From a checkpoint of a small image classifier.
Model: 2.44M parameters, norm layernorm, patch size [4, 4].
Training: adamw at rate 0.0025, 18700 steps, batches of 512, held-out accuracy 100%.
Data: trained on streak pictures of flow and ridge fields, 49.1 epochs.
Rows from block 3, named by matrix and row number. Rows with one number belong to one neuron. Each number is 128 + 32 x the weight over the matrix's rms, rounded and kept within 0 to 255. All counts start at 0. Numbers have three digits each.
# gate: MLP gate (model.blocks.3.mlp.gate.weight, 384x192), inputs 0-191
# fc1: MLP up (model.blocks.3.mlp.fc1.weight, 384x192), inputs 0-191
# fc2: MLP down (model.blocks.3.mlp.fc2.weight, 192x384, transposed), outputs 0-191
gate.183:197158081143087201148123073164115158156175128137060109137113130184049119059038202104126128148063161117134088131123107098136091135179161111050121165120162102152109093147072110165122065139255140095161165100188153131103101174035104179126178136086144092140101128132155197140156132147205123137133118161130039211148076209099117146092140201117127013138128192130113154133104097129096116148114105049090124107185094132123061155163092091140181104143195097151089206169161173103166011130084151136177149064093136110123128108125100115133100064189098107239138101178133155097091072109047153133
gate.184:118108157226184156089136147124096137172117099119168164147119110107131170092075180099076141155108019119136225166158111156095161074129163071160071141106098161120125095106134101093077132118134136084072040117126141089127200088052099100200191161189127152122161128151205125174044112125121145016086162109177142107079173180110138081078154148163088114203133084133081180056178104201153065088139096140117167057082152223195129102099117063126132137207073173182112170078082126144199148062122083109083157178158027197141101151113173166121164201090123138135167077111096200145130110197178142164
gate.185:121131129116124127136124131120128128130124125125126126129130129121133129131127134130125142125125125135132128127128128123132131135126131130124128123127130128134126135127129130128130138123133128127133127130127124125134129129129130134136131130124125135129127134135125127134119130130129130123119123131130118124132126129128117127127123131122127132136127131125128126123125134137129130132133127129130129134128133124129130130129128132137126131123135126125127125134126130128130125128128126119125130127125132130120133126121131124131129128128136125130125130127128129125131125136133123127
gate.186:124106212111124135047088136156089139107132118118138167159050152112124130091157109139123148103084195076108094060114151115135111139106157151146130168083178143127079124202122117174121147142101068186157069067138115154092183121153144112153108207093135174145080157070105094185104094171140138099029235145133123164118145092186145092152188130196133134150111181157093070104194109145138158151083084178123057098188154070178065177125165073154167123147028178128142115119114108088148183108146030116147095115131147167120110152166104160163136169067176136131137168113093094140181119031144137165
gate.187:119126181164125095075164190103087121110209062121161168156150148126033130126116102157081091141145121104183216145133131176069119109130152175159116122118066104038147107127136155110126127091170115176109000175128102056125167128152127053140166120130091133108161099215131113045102072093154112153000102115182186126133076183108157124157043105236124096130154125180161115166182102137137083077148144059156223119114092115098139148095105181117202055131101163211107125123167107131151145075111225193154101167094104150102129154222133076195135172045065100152169146127109071193139145218100109107
fc1.183:136133201096201093126143135131147137119118169104090109090170097116160149165128077211132092087142102153123122132108243127208220122156118099162157070141222174085040084120099164070169118205152117142138121176184084106141086134229096192225081116118123182009094079152195172101150133167117065197094144147100157147069094105129171133121150163170104222124166222160154112091108216044162101152085041178079128154180108071193005139121169136112157057211176143123109072107234117020095145089155140041106113103061156126131222069070121160209107115127164107118121036147166180053072108141090160172
fc1.184:124115139090121132169137111154155120148107121127071136152076117151152123137150133124144141128170089105104107147090128162144101148144139102112136121172171106105161181094149129122189114130139133103132126160095078124129111175106107124115127126154139126116121189073117161063195163097135073132186115201089154206165073107130103157100147139115095115116102189105139121143072104159114126150088146138130086117125112064101154122115162153154100087106169060103112126157146139116105107201141130100131144103149164089096141112190125071137129072119160136123082137186133132153095179152085154104
fc1.185:130119125142134126125134125123129125132125127133134133122127127125129127124129129124136120128136130118121123127128129124127118131127123130134120128129120123122131124129130120130126124134130128124131133135137130135124124129130128127127123123129130136130131128136123127128128131130129128136131133127128133121130134133132138126126128122131126134129126119127125127133125128134129132123126130128129133130132126141135131119124138130123131124124119128125121127126108125127122131126132124139126124133125127128123128135131135125125131132138132124122132128119123131131126119134130129122
fc1.186:119138188130139107167195119086089113106120083185152163166122185108146163169162051162065089123107211164091113071107171144131153129104168167121169140169135111116116139115119142164197180115073126170086138194170105084141151129156149084109118063146113153072152048136153128183136133136203162124120214134080123125110142111152164118105123124218085170143147170112169140125109114104144175164120104143099084074077182125167095192146168124186139105129021116151134132064094090044125173038069099104098173162137162130166156083152198163111112099066144130109163125091074091106144132044178091177
fc1.187:129155082128167174133142086152043160138102198159100066133174131118224149172130177084130165118134165123125156127162117166126098147100148091103086108169162176141177124164138134136171149233109146100083159096137131214170045142094107177053111140255132094112136156156174081117130135110075143087157151180128118097060103069100110055024154127015066119129155116148064154113115149084134130089154131188123119151080164196160153058149179055163083137178172129048113185088034098152155091126107086095090155099120132179152152127088122190084099117195164158116203103080148189110059069119124162144
fc2.183:038131181104165130130104142110040120126084114172141170189139212162143168133147116145094179047050140100088135086097116156096118199128121096145138128137104159142163159133199092114116115123124163121108031123086179153100191119096196101096163171145154105139151133044144041150088065213104085047147138115183167118146210142210096056092092078066071124146161111132116112125085007255106118093163183165118149124070194113094234145064157112145112189143077148109169138120009077209119203096102113159065137197179126130072082214140140156129110188100154126178173236079127131172089180099193086132
fc2.184:151166106140151121148118098092140168103056146177144082096127108014155142154135139115087119089153099145116133104074105155131155097113139154105063084141140123184128137160104143139155168166077108094146147145203111156131114097113081126167101116132105174090117117170136133125055214113132148167118140144110133156171129138121149150123132094147185151126173107117178157082139116064114148118075127147107047122131150141175193128105100142100159149103138125071093117190099135100149156107068110106103116156148121068135161141120136131140104083114153130133227129089137159104143077114125131149
fc2.185:124125128129135129126128123125123129126129124132123124136129126127127136127126123126129133124128118128131124132125130125124126126132123132125124122128123130126127130137130132122129127136135124130128125133129125123126124130129128122131130120125134129122133131124129133130117127127131127133127121129129119132128123130126127133120132136127119129129132131129135129124129129133132128128127130124126131123130129121130128121121133132131133127134123126135129124128134130122129130124130125127129129128121130128126131128126126125129125128128131126125121130130128127129134128131129130131
fc2.186:135130116125098141116114152088148093158132151083068113100199035158117110083088171123195165127204136157172153205170141165143131113115063135141132078113093130166114122105128106081136123118209125111140129141152147149134096139147132176131118187123156077143096137169109186116114141105081038139110085052144098099082118145083070132141131119047193162077126098089124162157102158152105025137131126076138167144147037067094184117159103149065158134163250130120129109134174175187130062187152158082119059113120138138118100152125111122139151143198120128153119089145139184153119122222139123045
fc2.187:088115142141055085127141183134139174103173133054121151099197217223106108153100062216099120098130089149101107114100097162171153152096122099109167148104085135162072086081146103054156127013105161097126177213168150086142151066149147072180108209096110168113096149120136069146171124141188119144171090110137169111112183103151074119156111255089139146153149238180085073161060134205156116174185168141112201103092136041122054235152066139134131098121127181162135159133107210102113121081097137056097102146117183093093186053118081116091120109068075116074111122150149064179121073134134101101